Weights of a small text-conditioned image diffusion model.
Training: 10500 steps, batches of 128.
Rows from block 3 of the denoiser, named by matrix and row number. Rows with one number belong to one attention dimension. Each number is 128 + 24 x the weight over the matrix's rms, rounded and kept within 0 to 255. All counts start at 0. Numbers have three digits each.
# q: attention query (model.blocks.3.attn.q.weight, 384x384), inputs 320-383
# k: attention key (model.blocks.3.attn.k.weight, 384x384), inputs 320-383
q.286:142129131096138155130082114114135218127134135130189153080199153150124098160114144126111065142099129101105097139189105087126101140104105097119116108133077096099107143115069185099153155098117149
k.286:141076102149129152147136151128189016060108142157094134108126139086163108161112104077155170158112116218148086123168185116144141127188158111140150131096139183149142117087116177150114149097132107
q.287:100119099161145136149136101104085163159128149151170115143138106113126136098124097142136152107113121097146168130129111102158115124126094177116136159183137134069137128144175116129168161148119115
k.287:149093106158115123145103136106114123130133122158100102128132136106088149104171107117099115121172119161129139156052116124116112144114117151157124158137121120101154136138127133127120169118118125
q.288:136169125138111114137122140137138166142157149122109138145155136105150138111109140084115124132127154163171079101106139118114098110145134145140131129107140115147123148132157107142136150117110138
k.288:095133107131120139098102111144165177101158155103100101117111118170126100146129092201111168111152101158105106136111130129103204160140132136079151131115134138149151134119110100135103141113121133
q.289:129119176114136130118111123106151137135105118112118079123125119143131091137107133198149139188126100172114108150137138135108172149136122115102139105134142127168113155119138107100179114153125138
k.289:128113137090135126149159133142173108136088111141195120132155187157127109102130081087137117133145106058105137099143111125122118105094110140110109115116094133101152149148108171145102110145118136
q.290:121126130126120150129127144122080170132141120137226143113111138121117080135123161128136082123108101100135169125155148109131146124124125150125132143186123157101115132122149133147119120121147147
k.290:151142105137142125119107124107131070153128154143081169137081135134129147129107088079124142124133124090099124127110137106163162125111131091148130154134132103131117130119130113118091101084136122
q.291:099157116131119151109151132110187130105141094136138128124142145111126125150156122127080080150107118126122099118126132108098140109137123091125142110121128125121128099119109133066121137104139157
k.291:122094107114150129150092144088095153116134104151121134112176146111105118136080125145116133127115134105153132135196129106117142103113127142113135112139141108096156129165110117215178108135129121
q.292:120121095114150147133128145135058112126093108164126103142108126140138119131128132146140132109118121127079143113111111127119136110114131153144113108097132143120103124123173170107100127150116133
k.292:118157110112154112125133109136127129129130124151149124123140130106120128137126115128133155119134131136128115123164067145127148150132140128115125112125134151135097124139123118124112118115125107
q.293:128144123134130105085130120095165200133126123100162052162170127141133126138095126228086120139134109179107108127108095124110239160154114126094147147128140119143128146114121096071143132135144143
k.293:143117130108136162183131099130111086135138122128159128135123159099114142118104122116133119102141121056111128112125132124130142088099102145142097115113102131118145145147101135179074104140133115
q.294:129156130119135099111147116132094147128143118153098134161160135099127133116143108159087070157132113116133171140060139136075126137119112175131108099110139114142110111171154157136139138126113103
k.294:151157116137145133103119112127116095138120136158124133137131138118140144116122082123130155135131132125155117127121130141130128126134165140133123111131133126155113132121147065107079135150133124
q.295:141118132117119116123125143129113158116140121108122184124180132131088155137139122111170150104121183130150125135115100142109125127137137140110101148158135111065078127115128135014126135134114128
k.295:132164147158153122128109139111123135123163148104141206110136129125121106143048137159138109141118143122104100155141120108124042128114137122103146108095101161116094114113112115233133150126089126
q.296:110148144130103109126123117154115109121126128159124118117146152119177117157142144147120081132143133168105139153121103161140117158128139108130117153119143149156158130154114159141090134126134134
k.296:124119132117141147097116151125096097112112139145114157146137097132123130151110097079122141109097163168161155081153125116130100119145105143124104132099120113154127110113161133115122116125154089
q.297:132167114140112133100095139136139126135131141117160132124158103139127151116078107153123147156116155154144153106138105111143140107137136152112113119109147135169141121130130127092115139111128125
k.297:142110131115086176167128109106102162126087103115148089102103152145095108115117132124112127109176102085119131124129128148142149141126132140144139103125120111124131162148123136169148130115123121
q.298:133120150128115122142135122153116144110120130129199089118087121144140140089121106123097165104136133137126129110109109141123157119086128141124119153145131177151153139115133107093126160161114115
k.298:140143129149095155131117085139145087147109142147076100137129137131122144131131082128090110142145139165069141128140160170187158159143128120142149122141108136145148150111117125140075154094114147
q.299:131133125123110141107132166116136179104129101095146136136140136112141125131144148109139115104121129166151106111123122123081149110136124132130118142152138134100139113130143127140127156110113147
k.299:125114116136148104128106142132143121119137136139121206123132148139127122148075131181150114145082116136115115129171153087132094127113132096119140107069114138115139114126108148134148120132125138
q.300:112117141112133133126152120133153136104145088164108129127087130123065116122140189149102146127137104112077107170075112136189135127134138143088146105140129139088178115074124100129206109115132120
k.300:114129112115127120137144142135101119138117159132135115157158148096104112132130126130118112160133123116119156131115122139101104110084144112126141125117129149148107139124132129102152126146120144
q.301:106132127155090125121112131136110152097131133112131113124101119108149111120134114137107134116099127137070170136112149139106119132122126141114131128114116122145147133124123132132072137130107168
k.301:140120144150101130139131117097154114107104128141121144161131150125121140137124156121086107111151139154108125150112154122143135149112114108164126141151123144105116104132136110112114107123118129
q.302:118158133096137144152142110162124157117128135147094140084172141076125127135109097157072079108105153088108114142174072117170124129135134146128096089114120131102118160128085186111101144113136129
k.302:135149087095124149175110133117096089135146128108148159141159132146143147115129135038085111095159162132122131096104102116110183080130134131125096112159110141117089143114175113103120152140137136
q.303:153097104118141123128108126152071091127143154119108199118107121102097128153113174119201143098130140117106126111164155123127149112138133133126139157148127129082099139145160138156132118130143129
k.303:136168132136111094085148148162132134148147167108173211141102105164120138132138135127189131136117102149119146106098140141128187132133115109124132152126138165121089110108171159111119155128138123
q.304:115136173103118136112067138102111118138112116101108140131128123158136099129137066114115127133138128138124122101160146123120118122116130144172112108141109145123114104118162151122127163123111096
k.304:163110095133093101139177138103123117122130125154114127184103138119185136141135110112126101100130120083153140100124158138113105118138121148173126112148100105129143128153158158144141074149122154
q.305:146129113087116187113126144113107142154098105139135134100120150121125109123185130091133149110099120084147126127153161125146108117102123149158121098138095144116129149153129161126125118136156095
k.305:125096143131123141097105114115152140159131175159118097113141132125059108106111141178139093139151160151140099147154121166107175136082140120091143155167142135110133121125119138135132148166116130
q.306:114123145132133174110101136117149142151133126134122098153179114139126137150123121107100139138131096155132096144126117144147130141132120100114159157108162085135153117116126160171130136108124122
k.306:134147151114152126116098123157141164094127110095109128131133128115130149137123107167113124166149141106096125124111127120153079152113111125136125129129107131127128141180127144120127175102103140
q.307:104127135125116120114117127152117161095140160154122100130146113138130122118095150136161151130132098138124133143093140125100148147148150116097163169158128127125140133124142111114114154122126132
k.307:116125153146122120109166108147100101170119159098156098099090136136134095129119118113129144085115093150133164114121133156128194086092127107089154161173117176104119143085113114125122113145159137
q.308:121130113131128162138102138114128100125117118159108150128090140145124161135125097071112158136142108142171113110151154136144083089126127121160113115109113122144117132096153133120160147147099122
k.308:183130135108108116129153177144103095138112096143156129103098099143171157132144141095114127133109135142170136096117162109133104129095091177146122110159127123133160116164148144111155110122137112
q.309:150100106105108152144138152092148143126117104123125131104112125118144109126209131072123135096126093120113116129137140104148067128119135120138116097141094122121134160138107157115139119150140119
k.309:129107129158135117146091099082182148125168154159122095122203123130091119163114104207147083163124133130106098124148072170127180137123114072093157132160164155097151070136079121155099165110111133
q.310:170106128114153087137166134096142110136107136148098125161127136152119111148136154144110112108154155112153142138148106117123131119131104128132125110138153110133106112133144126126103108126152137
k.310:129123130135144125123136157111119132101141134112172115097132130084132133120142115148108123147102142104105098136154130088129141158123110165136141116107120102132133105099143138128130160108145125
q.311:147135125124095125111122115131118116135126111139146130120161118141150136120090137119126132115117120098143146149103139113126152107104134151131113141162110139142120124146128096130121157143150147
k.311:122111131149071126104112101115110097164120149105099064069118109094131087106118120141156125097110105177186145136111145131108232104129137136128140137155122110111131102066099126127118133136170157
q.312:118122145125129123133130116141109156118104121110198117125151109150132101115119141151107144143148105085144113077157167134141152144131153138082136117123133127140180119105151128116114158132148101
k.312:126182147125157151140077143115129148146184142112141110104178112111102111132100116150136114153130120121096136162133131142136156125113150118113140136121141147116120114086140103136146148128102116
q.313:155118133114104145144159111122131134117102107133155140118159150095139115103195122076131152117137131051118153133127136141151083101095165138145139105125079141094143140136108149142142101153119127
k.313:095168111132130151142086123146146172094147163121111086117175144119117092131117123204179125166120139124138154140137103109116204156153118100111155143157187123100174106114111144128099154077125132
q.314:124116157110111144126112110126139117146132130135125153111165117131132117125123112127133137139130121088112112145101106125132117143128154140115117138129115138119112126105125136121099173152136121
k.314:120137135124127140113126147138109141115137157107096166114100127124141115135108144121107131108114129135124151123136105122119138111127131127140122112139143156090113109091124139128119155143126165
q.315:131142149124118182118109133126131099140111111130140077128151122119107125118137127103073152148126097123125123114133128132131120110113154138114117120104137117136122122127126156115152153147140126
k.315:124134170116131137112104114115146172109103142105097088130130154128165114123112106163122127143157141150099141134101094107109043153128088118126118109114103086128130161143095131129075153139088158
q.316:127129125151101127148128160111113158135120145147148141131124115125122100132110145147134116110124137139146111118113121133140140152132117144117126132112130140127076121085110127110127139094116141
k.316:166096130142116125126087125125154141115167174097101126140171096117114130172097105133149123118138131097097116154123106161123132133134175111128135182099116154114119140125097132145105111128154167
q.317:147108110103119157144121102112117116134102112132119137119143146106137120096180144067095157110123116118133132121119130150153089114104128141124136109127089135125120122154120160116118120133136101
k.317:127124131134131147120118127145155134110136154151119095159192139150091150174119107192122083153122131111112140137157080085124168142142136112107127143122150119122157114107077122139102129143144135
q.318:121105107116142126104135124121145111107157134113074137109087118116090121144142104148138125121128142142136112129161132145132111141137126134099127128144110146141136121083142117084135123146138123
k.318:120155136135137112153165137130127133129143161151137194143104152168139194154116145174135131083131136139087140122142120163124071151122146135096136158129116155128121160117139143125124099159095111
q.319:128114104151118130098111115135103187140153117118096120141121117125127124145115154105167110118125080115114136124073167138110144139144118108106159151150108128145151124138174089168111096109151130
k.319:103103150151133124131139134135130126128120129126087130143097143099181089152102135168107166156109128131123083144127136169127088133119170165114163146130106128165134132147143134137114124143125133
q.320:110125160117134151091103128111161086144141073167071064216134117120096135122030098255121145162187102100122144157110124209159235164163128112133185166146231105128172120153107154166117120135115097
k.320:126126132119119126124120128107138130130138082115137064174091108132140121122000103255139140129161124131107141115109125197117255138135109116117166142107186133112136139139162116120131153117094144
q.321:125136129146115122130150129131131127136159144133110135141136140134151120136137140107151134112136133167153128121131129113133107148145120130147122133138149113143123118115142116135144156117126119
k.321:140135120140136121158157128166114140121152120137147140118130108125144108128214136056114162113118129199126128120136134095111085100098111126134118126120086148152103130134120131107133137121119112
q.322:117138076106124144109153114134136117128099138103126113136101140096155122104133145118100112057123191148143087146102134130102115112127121126120134111133131116115125110133142136141086139138130138
k.322:126128157147110135138104140140129124120145104145124150123158125097101143143126110153136119144139151115128151141156128128160127150143129113146123120123158109126130098100086155127144109131092096
q.323:116128127121119119144125117140111159115149124129157123095118130113142106117147123080117156108113113147105082110138172086135131096119126134118139123163089157121087153089148098109123125129122157
k.323:141153128144128155123137115132136105122137098144134056161158125111092161139000103255140113137158150084137169149112089166096255124122102110136155110117199118122180133149108129151114150121126090
q.324:113112122111132147089146109138144106107114077127083122150140148129112125127083119173152148133151137122112123136123124169141147117134138115103157144144119122139141131133129129143147135128115140
k.324:132132131102102123127111105122139130143145102116133095136125128149118122134027104209121120138124119136094148141118126161124194144148117134139143125114192127129120140105121106138129125122120122
q.325:145127131135121128133115145138125144146133155110126150127119122137116148146147136098125099142135146153135143120109126092131133142144133144147120132131131135121115098118149139144120139127135120
k.325:152136113123137144140139111152133110127100128131134145115130117117143101130187134080142153124118153127153112101169134107120108108113135138127115139133098145124127142131123120127120139131129119
q.326:108138136132127118128123133126178125148138123115120112141136109119115153124130111155138138118126098152084125140168133150130127143132151108135148150144136124105137101103071112099128144132099121
k.326:116145118125136148127147140141132148108115146127144128109119143135162115132205127082096116127097138152143136102087127114127078124113127136130110094098089135131143115169175136156120126154139154
q.327:161130129153136116132101116117168097146130120119105204110121121155117120115106131135194124130147097122140115125171106174175141136145134121148138179115139136115104104099097106135094113090139123
k.327:104100130135119139109167110106103164115133127138136155150116117106154132130255135066091112136116116103128138118095149119092109116103160168132131096149107122118151138155185180107169123152131158
q.328:124120120127130124170132120143100151142124183119190161059101145128149115122186136041137125108078137144120128099158139053120084111095112141133077079118065164120111139139138109113116113121161139
k.328:117142138148132113102111087103138137133115119114148115147131109151085146104061119186172127116135127109122162118088140175177186120142128119138140132128159168113132129142120126131099103122121123
q.329:137136150139141108131121087107145125127124116127128099129156131162092116128065111235131134146155124138100148152104128173154197154135112118108156140147141114140135112143130148126129121135133122
k.329:123122109132117146128114139108124124127142120128073122142102124148154136131034122189105136142139112115130114141106135145102153133136117127121148154137138116130129128140134111153141132129126158
q.330:129120100121103129110089133132108131120109107129154085116149133105094098130111125118140155135115093097113144127190182115138124136125098128139134090157148152117140145110103131142158112127084128
k.330:113142188122118148134122124128130133159150124117104175129099129124167158121118118147079055083099153131143085159081068115118130121132170132141131146127143126119139091103154157135088138111134129
q.331:145126124122139146088163128107150089114143052138081088200117102128106134110000104243179120140190123114162148140094129208134226107159137116174163149103205096082137097142152158159137125120112091
k.331:119125119138108094125107142137126156123112148119114155119145104144137114134255171000124093126091122114152117121160114106118000123107167136134096112130092124119132135121101129115122136115121152
q.332:123130139118128133064099129102187069117096073150037106174162106162104103131026099231164115147191098112125127166098164175176176121155157131116168153146161083129133109138140152161160151133116147
k.332:120154134121131139092132119100155107134123074116110091161136102124124124114000123251130149148140131116121124132119124199141224128160118118123145137121187132124130124125143122142143140116097138
q.333:124111116140127109163143138118126144151131149128139157107116106132113152135194127060152131120120144150149137096151120116114115140094124115131092124124116133146137127135116122116101117132158114
k.333:139128115137127106137135119150111121114130164128138142132138125122146114131255131030125119122126134124137129126148138104146072118118139144130109135110109138125130119119135127122141121141129125
q.334:105145190121143143083099135100105094143141101132105040145128112172159117173097059147081140147156115148122106129144124190112130139157117085144154136146187159122119148104135100146091116168133102
k.334:107114078124113104128147143138133143131122128121155165101127125122142140123253168002142113124090117131143141118099152137143000117110110178120116143075114130154114143169112125127160126105125128
q.335:132127160117124115153099140124108150130139152127174187077117118115121138144165107056175141147085127108108169141136136078148101139149111131116120165085039154116146154113097122111154109122154137
k.335:116135135159129125111145110137130135108111126144119058149135145144127133108000148255085131117157120123112108127133109109109212150130142117145147119133150111139117154149160139123119145123118136
q.336:113136142128105141108122126106139131111166080103119093198148142123134134163050091198112131149153130116132115134095135152124188131151103144112146124127152126161142124118137134099141131114117129
k.336:111127123132129135159126132125178111139070137114150130118202134143108161104132100136145140127144121173115152137132095150174139118146137144139118100113171108143122140119066109101133129145110121
q.337:118114118104142137105139153112168147136144119116149126148132081126149117128108117133085118138142170176152086126122108127136146133135116112128120123123136135131118105114117106112084139096143111
k.337:112122109125136139151147138119111090137110144124160179102162125104118137117255111031164115123118131125130149146147132119156077120145158128131114084124133153130142137150119141114160110161133123
q.338:120125156119122120141124134106146116141132116136126123115130116147076156137126113124117096146145147108105135141187088184111120122105136123121125085141154132133154139152107107105125133117147121
k.338:122104102109121140132136134136128145118110113116121113143162159119161099145090114140146141150101126114141135113093164100133140162124110133092125113159159160116116116108125136121192131137111152
q.339:131153110128127115147120100149154129141104145104114125114111138123127146116177156099160140139096148117162125128154098096158104132138130115127117134103134135140096142123144116149103133109139131
k.339:129113168137124102075125167100131124146140110163106112148141138131128139133000125255067130146134119110102127109110127145109255155133125117110152191163143110113122103124099144118177121120107110
q.340:141110123138091155132111077118129095109131027164133154124101142144108117105040074160147090122175065057105156137131143150155168108116136149182122111186118109127135117121111158132143099122090121
k.340:129122135136126138123116150110123114140115095141127133154141135130122137140000120166135118152149119119118144154121126140147154142118136143157123126145122110111124133139114134120134131117094119
q.341:118156143153115101162130094142126121124129136150151138126142135151119147125070141192135104140135104115118166136159107117141179129121113142119114108147106105153118098105105133108141132133115140
k.341:130137148126103117125103133138130147120137140142132128135130118124133131141000129234122134142136123131101109143105125137133193142131135134117119136132182115160135135103133135136122137118119128
q.342:131096138120117121131159114113106142088145152111142150161164141119138130129127134135121078110130148121130148147081088105106111139100135152134127102148139117142110106142173109138148136131127110
k.342:119141106117124145161087151103147130148117103128121134102127134096105134129132111142157172159096158136107125136186110135146104129135127144120126128122102147118144138137075141129109119138133154
q.343:123146128105154123116103103128144090150141126131073102114086099140106104140114095128116135156144143105159131143159149119125151129147142092122126089107133128101112139078155147145108127141134132
k.343:127114142130121118135156137146145148089126166134134164123157148093134131131251133055105091115128142123124109104138098140118057140106118124135102139152138138132128111120102106114137128072123108
q.344:143119143133085160107115113120126085128108097157128125117093169136130135107054111163131157118154090068118168128113101130115136110130144147169161133162123115123130126162145146134152145119111124
k.344:120131145135125118106113123123129132116144117111103097163133105136108142136000114255120126140157146132103118127127131192132255147141110122114140157142186108139134122141123145149131126124113114
q.345:115147130146140128153131132123131105106130109130141112136133125135134116167044147199128101117152138140112121130108117119126187133151084136121118137131113112166109117103139141130110126129133142
k.345:147125139123104120110117132138133164116130132121136101138122130126134129133000133255135128125128134142109108135110122146130216137146149147107133155125206135166139147100138133121134141118115112
q.346:124128161123129136169157125126131108117110141110078128136119140103115165111145139136118131092099135157145134154047106120142139128142099153098100121097118142129145126136077169124086102115150146
k.346:118133099144112138106112132127129127119167114132128171122152122178142148152097090120115132113127100112108159133170151142162188127138104125113160169136112124118100109124115112161128140167133125
q.347:118140147128105111083081111133149060124146102118172103148107122103127150137077115161118137120146121132114130124081117157154177131174132137151137149129145076106119107118068144130099096125121121
k.347:132141071155144148136136103132114140116139168125118143089142142148101125120255133000107097114165155145143152157142114155131000128115121139134114110091103138128120141153156100108103144113130138
q.348:124125141118112133129127132121129129137124129135136147138134153128128143138134130119132133135126136128138112122125136121125093131129128146138122122136125114131130125136134134130126132127124117
k.348:137150130114155142103144118112148106129118136091141137126131130151118122114151096155117128118133145140140118101122119133121158145139134107088124128126173124166149118097119118136141110120128132
q.349:132128152113128128112131148132136160124142123094125115148117142131149141147147115127111143114128139140123107117123127114124128122131128133116114130115124106156143104134121130131119157106108112
k.349:142099124115140133090139116124139109141130124113158133152123123123127144120182112135123131111102139119143121122128125138126144154149132130105123133126179155154147132109120150125154105138135122
q.350:142144102118114114080089133131142134138157122130137150099107161128086146134114140112127144140131154138143121131059168091135129144120134124139136122110099119109100139111109187134149108118132130
k.350:105157107136135129147149117119160120137148136136137139096112107139127115112092120105125106095156145138136145135204082154146085085114090108151113095107085129146136122144142070122096111095132137
q.351:113115115134126143090108101143147082130146123105108120144088110136146134135087137155116130130206116114125114159109128155134141134141123113132160145155170129129134131126175068114148122127123135
k.351:162132132126127102149150158140121151108143128129142134132150124122149135142255117003107124141106142146126153116140160107116012122109137142134096113085151100129106147170126155122126117134109111
q.352:104130078126135156129131116092120121130118124128106080113172094134114163110135135135087091122155127090150106139088071169131117139124129118159146125175131098165100139156142139147102137158134124
k.352:135125160130150116092151145131172118108142114117135179164079129110169158137139133139163166180089132119136150123164154115134119162128117137082132130093133103104159116104117125087144125115123121
q.353:137157129130117105135127144144153129169121087130075129134111147134143160101148104081122106135141106094167150144097145154095070092146131176195121106113138119124136102108134146155134099159105128
k.353:124092098117097154116139160103174138136110124148092172132114126136133124128216124067183131118128104140164139104113138116140000153139130142139121142112173100132121124148130126152152138102106115
q.354:103162126122137116173133144166180138176149181080166141111133132117104119114185102098120186131109176196147138173105153130094107125104135147133112079137148137131099095097214103128094112155139141
k.354:126112143118131152160146113108156102108115149122070197157142122151155126115206162102094103137148197169147161138127085096079000085132130137149136090103170115127068129163129118177115139137124146
q.355:133125141145134128120109132149147141139120172143060122115077128184126165145124135141109095115133105178133111109134137131131113158142109140130123149110123102136141140095125100162103160110108132
k.355:131121107098156096144121116132148170115103156110150113127134152142098140112109169082113149140110099121114144114119177102139155129116109143144139097128117109120176113136097131120140106119144113
q.356:113108096123112110073101144133111124156115152104077093145117120126123142127137141104125104090147120156125094102118111100144108129127121156139113139127144129153101115092160116139105107087141107
k.356:130121134109089153112145150132172143113150085130145194141162132136120109155113103150134138149113120135156188130168112161119142095152125127136159137117157106105178113150123109129148133142125137
q.357:105137138134108119120098139140084133136127135114122147137125118142163120128116122126132129118122136143098140101135118124107125135131135159140103137112138136135123125137161146124120147117148131
k.357:128145146144106122101121134147128137145140137149101146141120113124131109140119134129122132127135134112131114106102133131137148152130120121118121125119147126148114109119143162136121111104130128
q.358:150142089121119128119135135100119160090113135088138129145065160101164181160150138171130119114096096115102135120136141104073147133112125119157147135159117105112182123141121138091148101137120111
k.358:117115134148137143097168135133131116140153079130136128161097124155155128108115138214094112110107105157173134098157138130054244102132113095083107127151101086134140107099152077100136145175153128
q.359:121129096148143121068114106112138181134141130209158110111113124159162071111110157086127097176133098137126109077134156137180089157106105113087138195116101089128147168157070129059186146106129139
k.359:165155123123139119107115086159106154158133136170192113077106137162122131123191133000167130162137125118092131121118162158154012140109153126122118183101137144105102149120129079105110119152092152
q.360:142132114130126102120144148125097122141110125114109129127060155126148148114108128109139120094092118121106142099095093087133127118136131149098112152134132131144134131093122099115123108109122126
k.360:109145110127135118150150106105156149136142152155154120126143116144112108143125123124110139169171142142150145116149201127130122193114131113117113108092125116109110115160146142158161126122116110
q.361:133157122118107158133140138142117157126127123160149125118128146088132153129122138131128139123092156146130129114120151132150131137092130118125125129116116127110115165131104130116149126137155144
k.361:118127135124145174151168111128101075134125146130155119083129125098172100142128134099110103101115143125092131140130093160137113110098147109153110116122110141102121148146142112111122163122157133
q.362:107166120150135113155123128155120049154123160121125154119160134121154118159152107132101053124117111102105103129129098126079109130185112145132093171151140130122170121135136136136103155100148122
k.362:126120125135114150120096143123165155111119150143080161130127125098106133139153116198145091177124066154166148158121164124152087147136139102113115156142122119124184136131094144128153129129151112
q.363:150113133134128120168118140139148206115116174072151166124094143117127163167140132125196145093139125159121155173115157102139125094117163104141130148107116125090113135133127088213126117106146135
k.363:118119120144141113176110123130082074116151130106088229128099148082151109116134139183111139110122119213125113145129126131103008118141145160159120148183152088093114133120171133163167139146132120
q.364:138122141103141148187167126142086153133112116141133112123102142121132128115113139129133151109160126113133132139067176142135140148129158156131100100210126140113100099146130126125125092137115147
k.364:135133166129122142095074151128154131150141106116118160122131122141109139119146156121153135146109114117104099136192084116111131109129100130111127126077083097136160139114108169122145138122132106
q.365:118155141116130140181157118136086125112122192125224138113166135121134122161091125154084153121116170118052119112141118099141161151108131101102115140155114156113133118126117124129109124108141158
k.365:117132151117148102121128114146114129137121111122171102115116117125121116132035169196123101157143143103127096156130125113137255143124104124103160104154092171122121148122135122115103095123157124
q.366:136113156148098151077121101128086120094129075144170204108083127149148147146103167153163101104163142118129106164095106129089125128167115133108126094096129158189076120136089160085107098111104104
k.366:116119125129117112125168126144133149118166146129176255128141104143142138128115142177141148130122158104126121139109133106120255154145147104100083118108118149170054115119091098100093101130120084
q.367:130154111145146123141114099128121112144136145156115245109108143152123056138091146094143131147158122138093103108117155108138116130100121135097119125117126116139062139141134112117155121112109148
k.367:140136124103085140117117083133111127137117158115120255094122125113109128133074160000163124105144167078089137153117132081201104134131115098167133102103164182159049110145129123120133090099138093
q.368:126100123146101114160124135150135164145122108142146131139170121123090155118139070117118113147148106133145151136118094144156104116101138143147129110120130146127103147153106124103098123183124114
k.368:122138134154108108119124141136084096154161152111118140112144094139124125126123144142100138108135167123145123137117138125090131121108113125113101123124103146136113136137165121141115111133143133
q.369:133133139091142172137120106118108116145080080127192138107166133112093135117116113134131115126146133126102140132159128153157167109118098101121117083125132149133141138102081134097101120112141118
k.369:134117122141086139115122159111104131142112099115137104136106132141115110129101129155123156123141125130132126130113100149112152124127111150137123120123139090124138146109154129127130127122136114
q.370:111137121123121126127122149142098179140133142138119118139168121114114115131094133095109136121105114145146128121148121114140102145125151139147133119119114139124143123158126125190165143123083117
k.370:142127083115119132131160150131089180133127124113143122139144105125134162140137142113123127136137121100148105143119120122102063103140144171147100136125136137103148100142136102064123141139148122
q.371:102146108110136136167165120125136116133144111149106159129180143098145143127134110140128120093118139137111144142177121117165150152134121140153139125159105081106141104100103126166151138145149091
k.371:106125127130112114131148150126148128130164132126109122134118143113141099146135112156108157118113118140116117123128110127145147104145125156136126144133167097114140116113129129100156139084150134
q.372:139159112080162119143105119127134104119121109126162128105126150136107130096151153130125107178130101139106130116104193113126139132109118163115115099116099162123154130138169144107175119152145104
k.372:144144132170116131120150149138124110118129129126121138157126122141126110123128106113113126128137099138144106137129132130110120123164120124142114121126117084144105112090100098146104118148122124
q.373:144107130133132147134143101101089115122089121137164134114136130134130124125119155121153150124120106090133119127175116136136159116107125115141127123121106129108114135117097151113077124136140156
k.373:111136121133106157155096137148117119117131117127112090111134134100145110095100143154133143155131127126144132143124115153106156127117108137117107105121135102129151156134120120163105121131123139
q.374:114116123107138101123136123113132127115138104155054125135118119132111134114131105137117152162115137129139139138146152122123107099120149118138124078108116111129127159105110140074127130145135106
k.374:089136146153146140125111141133104111115115128142177122136101130118143139125126105128137128155141123157140140114079117138110156130117123144122136162169143111134126107101126090129142132093124134
q.375:126124135118157120121152121131143096111129102102071122146113153126122120143170147101120092108151129110141122131131099143113107141129115087135136117099150134119132137156117130125143129103119132
k.375:113142159140130124106154146104137146129083124117198128139103137161152112151126134195121145107145116162114128114135100086113059134132139145110112119110141132162122102124132128095153123132132128
q.376:093171127110126122159121130119168144160114140108129118105145134121094084145144113155136121136123133164091138138142162141135145165113153124110131117106126131153118125106089105117123163123130131
k.376:144100147144112153129115143106124127110094102099134138145094095131110090139130154102128150100157142113156125145149081156108116138148116160128124115157154129153120133126141152123148146109106115
q.377:121124153121114119137109140135144144160123147140054114154118150105129110162128108115135100140146168160143122133106124128125092164123138133119130125141163127118116097119132105149127145138130112
k.377:133141119122140106141128110130166105122105111157132149101137131123114122142177114110134104128106125107113118109128145103151105138125162147148130115139085175126127147128107117109137121159119169
q.378:155129109131144126106144149120108098104108087101177133130049136123109117140155123091152127133117122114083124102103152104110131111139150112105125125136133126108121118102111139133107143127115133
k.378:156134129117136128095122110132133096121107137106127138108106146129125152132117168187156162103114142184123129131107163125132163130144153130093135119121128144150119125105134151128125144113113146
q.379:120130108119131107143142092135128206121118118141198111107147124135144131117082169142128145169113163140156150123113159108143126139105107111116123109136105122141125140155103110145184113110130132
k.379:131104134132102109153129163142187134147137139126086114145160125128128114139165127019097127164097121141184131135123114154114113121119131107162135130096123110147136116125122133131117134102147113
q.380:154121135124111125116133105110116155142117103152123140149119124144131129148140147125124144104133086103132131142122115158131145149136138145108144117140132141147160150113142128093160147118105128
k.380:117145126135136159165117132134120124125128104110107134113105119136141106123115132135108150101150128063125105138146126117108129151129136159120113133130115096138124132098159122160094117112132123
q.381:119142112167116114167154138144139146114179175158049108140102122125134144143130100121113130101132153149164132129113146121100100128136128138131126181145135111124115102119133091167112145105142122
k.381:122118131115136110141141105148135121125126132133137173105143141127123140146174116080143082108128126065124126118130159114159081116111147118149123117120086162092124132161110137100150124164130128
q.382:126129120138142137085135130111148003129131117114011141156142127155111120136161093140151135098152116098138123142110106164109145111139118124128127144111162114129134121130142143107098128138119112
k.382:106140108110133138128119105125108110118140116112197081107098151141139118116157140131146134105139141141100103142141109118121188125142112132085125131141140109130114134121124130150109103141100132
q.383:111116122132120142093114166133125048151117116121072109147127126118118130165141097120124114106129092122107105147129131176127125119144154133126148173136145114103155102096117137098096140129117122
k.383:128146102098156141110108102117099137129115136096170153099061160114091134127157133135160148099126139113072133117124150114149095110128137122101120109143130130131105130105144126142127124147099130